config = dict(
    model='model that predicts nearness at each pixel',
    encoder_norm_position='post',
    encoder_conv_stem=True,
    decoder_activation='leaky_relu',
    eps=1e-06,
    epochs=13.5,
)
Rows from block 2 of the encoder of a small model that predicts nearness at each pixel, named by matrix and row number. Rows with one number belong to one neuron. Each number is 500 + 40 x the weight over its row's rms, rounded and kept within 0 to 999. All counts start at 0. Numbers have three digits each.
After each neuron's rows are labels from the 100 images, of 14976, where the neuron reaches its largest size: "top examples" is what is common among them. Only what is clearly more common there than usual is listed. The data: rendered solids tumbling over patterned floors.
# gate: MLP gate (encoder.blocks.2.mlp.gate.weight, 320x160), inputs 0-79
# fc1: MLP up (encoder.blocks.2.mlp.fc1.weight, 320x160), inputs 0-79
# fc2: MLP down (encoder.blocks.2.mlp.fc2.weight, 160x320, transposed), outputs 0-79

gate.140:535495505503504499500497499501539490500505491503491513525538547499526502504536500507506509498504493529536503504175499507495478504584498515550506531504431495519494532485497550500502503499513508500513474503503487499424492521507523506497513500
fc1.140:484497497496496497496501496497485497497495498498496491487483577497514496495484497493495495497495491486485496494636495496497504496564496490478496486494486497489498485500497479496496496496491494495494505493494499497424498490496409494497492493
fc2.140:494509503502505508495484515509493507509510506496476512490507459499480507510507515517504501507515499499490498507562515498500508468661508488496505504509520502510497506497498486499501508497497495508502502508504495512327503503486471509509502503
top examples: red object

gate.153:550486504500502493491483494497556476494503478498473519534553588492412498501552496507504511491503474542550500502197493506485459497553491518570504545501483484527480547468489569495498499490513509495519454499500470494468479530505556505489518490
fc1.153:475489487488487489487500488488472490489486490485500481478473554490572488487472488484486485489486499477473488487646488485490498495584488480470487475486530490478492474495490469489488488490488486488483500486487495488407491479490441486489481492
fc2.153:524525519523524522504504545527523508527537515513502555500557423500579522527559549550521526520551498520499504522477545516501512494439526504549522554528455507554503550494498516504510528508525500528530492527521491544404506545490418528525525506
top examples: light from behind the camera

gate.225:525494509504507501492476502504528482503509485497451517523526547498374504507526505511508512499509466523528504507474500513490472497622499515528510525507451490520484524474495528500504507496499510502517470505505474502275486520508475509497520495
fc1.225:519471481480481476473481475475517468475483468483482497504521550477614479480519475487483490473482473515512482481460474474472464479581473498529480515481641471503470517465475527478482478476501491477494463480478466473530468505484436486472490467
fc2.225:543525538541533526553543511523549526522518535556544510549518516537456529520515507508537546524507533532551542527444512544542537544470524555534530522521446537510541520547539546538536525538530546524536546524528544514534539525541540523524548530
top examples: white object; its colour: white

gate.146:537495506503505499500498500501540490500505491502492515526539554499526502504539501508506510498505494531537503505171499507495477505586499515552506533504450494521494534485497552500503503500516509500514473504504487500425492522508525506497514501
fc1.146:504491496494495494490492493494507488494495489493487497500505571493526494494505494494495497493495484502504494494635491497491487494557492496507496503493487491498489503487492508493495495491494496492499486492493487494416490500496416495492496490
fc2.146:496526508505514523487479543527489519529533512486469539489528471498446517527530545544509500524544503506488493519557543503495512461603527479508517522527472504537495525482494484499503525499507487526511492523520486537320505520478400525528500512
top examples: red object

gate.38:547487504499502494491485494496553478494503479498475518533551577492423498500550496507504510491502476539547500501202492505485461498601491517566504543501477485526482545470490565495498499491512508495518457499499472494461480528505539505489517491
fc1.38:476492491490490492490497491492476493492489493489495484481474554493536491490474492487490488492489494478478491489685490492493502493575491483470491477489539493481493476497493470492491491491488489490487504489490496491443494481492475488492485495
fc2.38:524526521523525524510512542528523515528536518517510548508548410509613524529550545545522525524546508521508511524497542520509517505365527511541524546529463513548510543505507518511515528514526507528529502528524502541443512540501486529527525513
top examples: yellow object

gate.62:543487503499502493491485494496548478494502480496476515531545582493466498500544495505504509491501477536543500501264492506486463498606492515559503538500380485523482539472490559495498499491507508495516460498500474494432481525505537504489515492
fc1.62:487493495494494494495507494495485493495493493496502491486486563495474494494486495492493493494493499488483494493627494494494497499532494487484494487493489494489497487495494484494494495496503492493492497494493496494418494489495437492493491497
fc2.62:497499499499499498489484501499500495498500497494476502491501533491425499499502502502498501498502484495492492498513501496492499480413498493501498501499541495501490501489490493493495499493495492499500490500497484500404494500485478500498500492
top examples: count: four

gate.56:541495514510512502505497503508544490505514491506494527543541487503645509513540504518515520501513500539548510515474503523497474519359502532544517539515458496535494539482499544505509511505531520505526472514513486502621492535521521515498531518
fc1.56:509497497498498498490496499498505497498499497491503503502510525497616499499509498502498499497500504508504498499485501494496493499585499498515498508500542496504496508495497511498498499497503500499500492501499496498525496504498607500498499499
fc2.56:548532540543537532546529527532553525531530535548528532549540479531518533528538525527540547530527522537551539533488528548536531527538532548549537542530483533532532539534531549535535533534533542531543533530535530530531536541529530531531552529
top examples: teal object

gate.53:493503500502501502505512502502489506502501505505518498495493338503612502502492501501501500502501514496490502502611503499504508506353503498490501494502550504497507494508504489502502502504504501503498509503502509502459505497501502501503497504
fc1.53:498494495495495495490499495495495494495495494490499496495498567495520495496498495496495495494495498498494495495613496493494493496593495491501495497495490494496495498493495499495495496495502495495495492496494494495434494496495436495494494497
fc2.53:505488494494492490507492484489513486488486489507490485515491490494549490488489482483496499489483484495520500490514484501496486497542487515495492491488557492486492490498494513495493488491488504486495494486491494485365494491499607488488504490
top examples: count: four

gate.93:536495506503505499500498500502540490501505491502492515526538552500521502504538501508506509498505493530536503505171500507495477505583499515551506532504450495521494533485498551500503503500515508500514474504504487500420492522508524506497514501
fc1.93:507489494492493492489493491492509486492494486492488498501508574491523492493508493494494496491494486505506493493632490494489483495559490497513494506492485489499488506484491513492493493490497495491498481491492485492420487501496413494490495490
fc2.93:500521509505512521495479536523496515526528511492466534496525466497474514522528539537508505520538499505495496515572536506499508457589523492509514520521472503534494523483496492500503521498506496521510492518518488532293505519478404521523504509
top examples: count: four; red object

gate.81:539493505502504498498495498500543487499504488502489514527541556498540501503540499507505509497504490532539502504194498506493473503583497515555505534504422492521491536482496555499501502498513508499515469503503484498435489523507522505495514499
fc1.81:493494496495494495495503494495493493495494493496500494492493576495507494494494495494495495494494493494491495493633494495494495499569494491492495494493488494493495493494495493494495495495496494494495495493493495494425494494495395494494493493
fc2.81:497503503500502503498485504503497501502502501495476503495500477502512503504501504507502500502504495502495503503561504498502502481590502494497501499504528502501498501504503492503503503498493499502500503504501499501338500499495512504502500498
top examples: red object

gate.105:536496506503505500500498500502540490501505491503493515526539556500522502504538501508506509498505494530537503505170500507495478506587499515551506532505456495521494534485498551501503503500516509501514474504504487500425492522508524506497514502
fc1.105:498493495494495495492496494494499490495494491494492495496498575494523494494498495494494495494494489497498495494635492496493492496558493494498495498493485493495492497491494499494495495493494495493497491492494491494418492497496409495493494492
fc2.105:499523507505513522489479538525493517527530512489468538495528465498473516525531542539508503521542499505493494517566537505496509461616525485509516523524483502536494524483494490498502523498504490523510492520518486535294505520478411522526503509
top examples: red object

gate.222:544487504500502494492485494497549478495503480497476516532546565493472498500545496506504510492502477537545500501236493506486463498606492516560504539501401485524482541472491561495499499491508508495517460499500474494432481526506540504489517492
fc1.222:470498494495494497499512496497467501497493500496511485477468566498499495494468496490493490497492507475469495493627496494500511502541498482460494472493489500480503472506498460496495495499495490496487514494494506496428501480495435492498486501
fc2.222:499508502502505506480476520509497500509514500482466523483521509487442505510522523522501502506524481498483487506523520496487501466425508476512505519509529494523485517476484490490494508490500483510507481509505474518381493515475428510508500494
top examples: count: four

gate.148:539463489480486471457439472477542455473488456468431513529542443467480478484541476496490501468488441534540481486448471494459447468476468511549491537486427459524451538446463548472478482463496498473512444482482445472436456525490565492465512467
fc1.148:446526498508503518523540519513439537518500535509554474457443492522491511505444514493498486522501551452444508503516521493531549520523523473436496448504580530464537448548526436519511507525485491518474554508508548518490534462496439497524470524
fc2.148:510517509512513514504517526517506509517523510509524526504525228506654514517526526525511512515526508508502506514536526506505511530607518509525515526519522507525508525513507506505507518509521505520516507520512510525471505525516557519517508507
top examples: grey object; its colour: grey

gate.299:540493505502503498498496498500544487498504488501492515528542560497478501503541499507505509496504492533539502504141498505493473504558497516555505535503444492522491537481495555499501502498516508499515469503502484498493489523507528505495515499
fc1.299:501480483482482483479485482480501478482484478479490488494504591481591482482502481484483486482484484498499484482666481481480475485744481488512481499482517479490478500477481510483483482479483487482487474480482478482418479493484484485481484481
fc2.299:525518520522520517520518523519527511519522516522521528519532443512597517518532524524520525516525512518520515517493523523513515518497518520533519532518482514529514530515512524513515520515519514519524512518518513524554514529511516519518527511
top examples: white object; its colour: white

gate.258:559489509505507497497490498501564479498508481504477526544563506496500503506562500513509517494508480551558504507380497511488460501607495527576510555507399487536485556469492576498503504496525514499526454505504472497515482538510556510492526497
fc1.258:518500502502503501499502502502516499502504499499505508512520513500593502503519501506503505500504507516515502503471503502499491503657502506525503516504495499512499517495500523501502503501514505502506489505503497501467498511503589504500507506
fc2.258:540532534536534531531532536533540524533535530535533541532546480526558532532545536537535539530538525534533529532472536536527528531511532532549534546532499528541528544527526539528529534529534528533539524532533526537526528543526502533531541526
top examples: jack

gate.39:530455488479484471457433470475534442472487443470409505521532495467447478482531474490488498465485417526531482484488464489452440466504464506539488527482574451513441528436462539473480481461486496471507439477480432470582445516491520489460505461
fc1.39:475490485484484488476480486485476496486484494477489480478473419488449485484474486481484484488484483476477486483550484482491512484436486479471484475482538491477489475504490472488486485483476484485482515481483500486577495478486541484489483481
fc2.39:536520532536527521546528508518543520517514529548523508546515442528513523514512504505532541519505521525548535521454510541534527518422520550528525518516448529509529517530527538531529520530521542519530531518523526512536533521523517518519543524
top examples: torus

gate.96:552487505500503494492485495498558477495504479499474520536557592493409499502556497508505511492504475544552500503205494507485459498566492519573505547502496485529482549468490573495499500491515509495520454500501470495454480531506549506489519491
fc1.96:473495492493492494493501494494471497494491497490502484479470541495557493492471494489491489494491502476473493491634494491496506497560494483465491474491508496480498473502496466494493493495491490493486509492492502494375498480493441490495485497
fc2.96:524527522525526524508512543529522515529536519515511550503551399508584525529552546547523527524548508523502510525457543518508518504458528507544524549529346513549510546503506517511515529514527505530530501529523501542417512542499438530527525513
top examples: light from behind the camera

gate.282:505496500499499498501502498498504494498499495502500501503505331498596498498503498499500501497499496504503499499477497500497491500447497503506500504499594496501497504494497505498499499498497501498502492498499495497808495504500380500497500495
fc1.282:492492492492492492490492492493491492492492491490491492491492575492503492493492493493492492492493491492490492492574492492491493492476492490491493492492454492492492492491492491492492492492494492492492493492492491492425491492492445492492490492
fc2.282:458474466464469474461478475474451483475473473458480470458462548477463473477463476475466459476475486469455469473509475458473477481485474459454470460475494475469477463476478457474473472474472466474463478475472480473464472462479462474475454479
top examples: red object

gate.59:550487504500503494492486495497555478495504480499476519534554595493412499501553497508505511492503477542549500502196493506486461499573492518569505545502488485527482547470490569495499500492514509495519455500500472494456481530506550506490518491
fc1.59:478491491491490492490498491492478492492489492489497485482476546492555491490476491488490489492489497480479491490652490490493499495579491484473491479489520492482494478496493473492491491492490490490487502490490496491410493483492448489492486494
fc2.59:525527521524525524507508545529524513529538518514506554505555412505593524530557549549523526523550504522505508524475545519506515499406528507547524553530399511553507549499504519508514529512526504530530497529524497544418510544496451530527526511
top examples: light from behind the camera; count: four

gate.219:546490511506509498498489499504550483501511484500484528545547483498630505510546500517513519496510491543553507511471498520490465515388497532552514543512457489537486544472493552500505507499529518500526462511510476498614485537519516513493531513
fc1.219:511496496497497497489495498497507495498499495490502504504513525496620498498512497502498499496500502510507497498485500494495490499586498499519497510500537495506495511492495515497498499496504500499500488500498494498530494506498610500497500499
fc2.219:548531541543538532547530527532553525530530535548528531549540479531517533528538524526541548529526522537551539533488528549536531527537532549549536542529483533532532539534531549535535533534533542531543533530535530530527537541529532531531552529
top examples: teal object

gate.94:513496503502502499501502499500513493500503494504497507511513368499575501502512500503503505498502495512512502502478498504496487503419498508515503512502571496508496512491498515500501501500503505499507486501501492499804494511504393503497507497
fc1.94:492492493492493492491494492493491492492493492492492492491492562492500492493492493493492492492493492492490492493573492492492493492465492491491493492492469492492492492492492491492492492492495492492493494493492492492417491492492444492492490492
fc2.94:459474467466470474464478474473454482474473473461480468461461549478457473476463475474468461476473486470458471474511473460474477481483474462455470460475492476467478463478478459475474472475472468474464479475472481472475473463479464474475456479
top examples: red object

gate.145:535495505503504499500496499501538490500505491502492513524537564499527502503536500506505509498504493529534503504184499506495477504585498514549506531504423494519494532485497549500502503499513508500513474503503487499432491520507522505496513500
fc1.145:488496496495495496496501496496489495496495496497496493489487576496515495495488497493495495496495490489488496494635494496496501498573495491482496489493491496490496488498496484495496496495491494494495502493494497496427496492497405494496492492
fc2.145:497502500499500499501486505501497500501501500499482504491500482498539500503502503506499500500503497498495499501564503498498502478591501502497499500501515498502498501498499494500500501499493503502500503501499497502312497500492516501501500499
top examples: count: four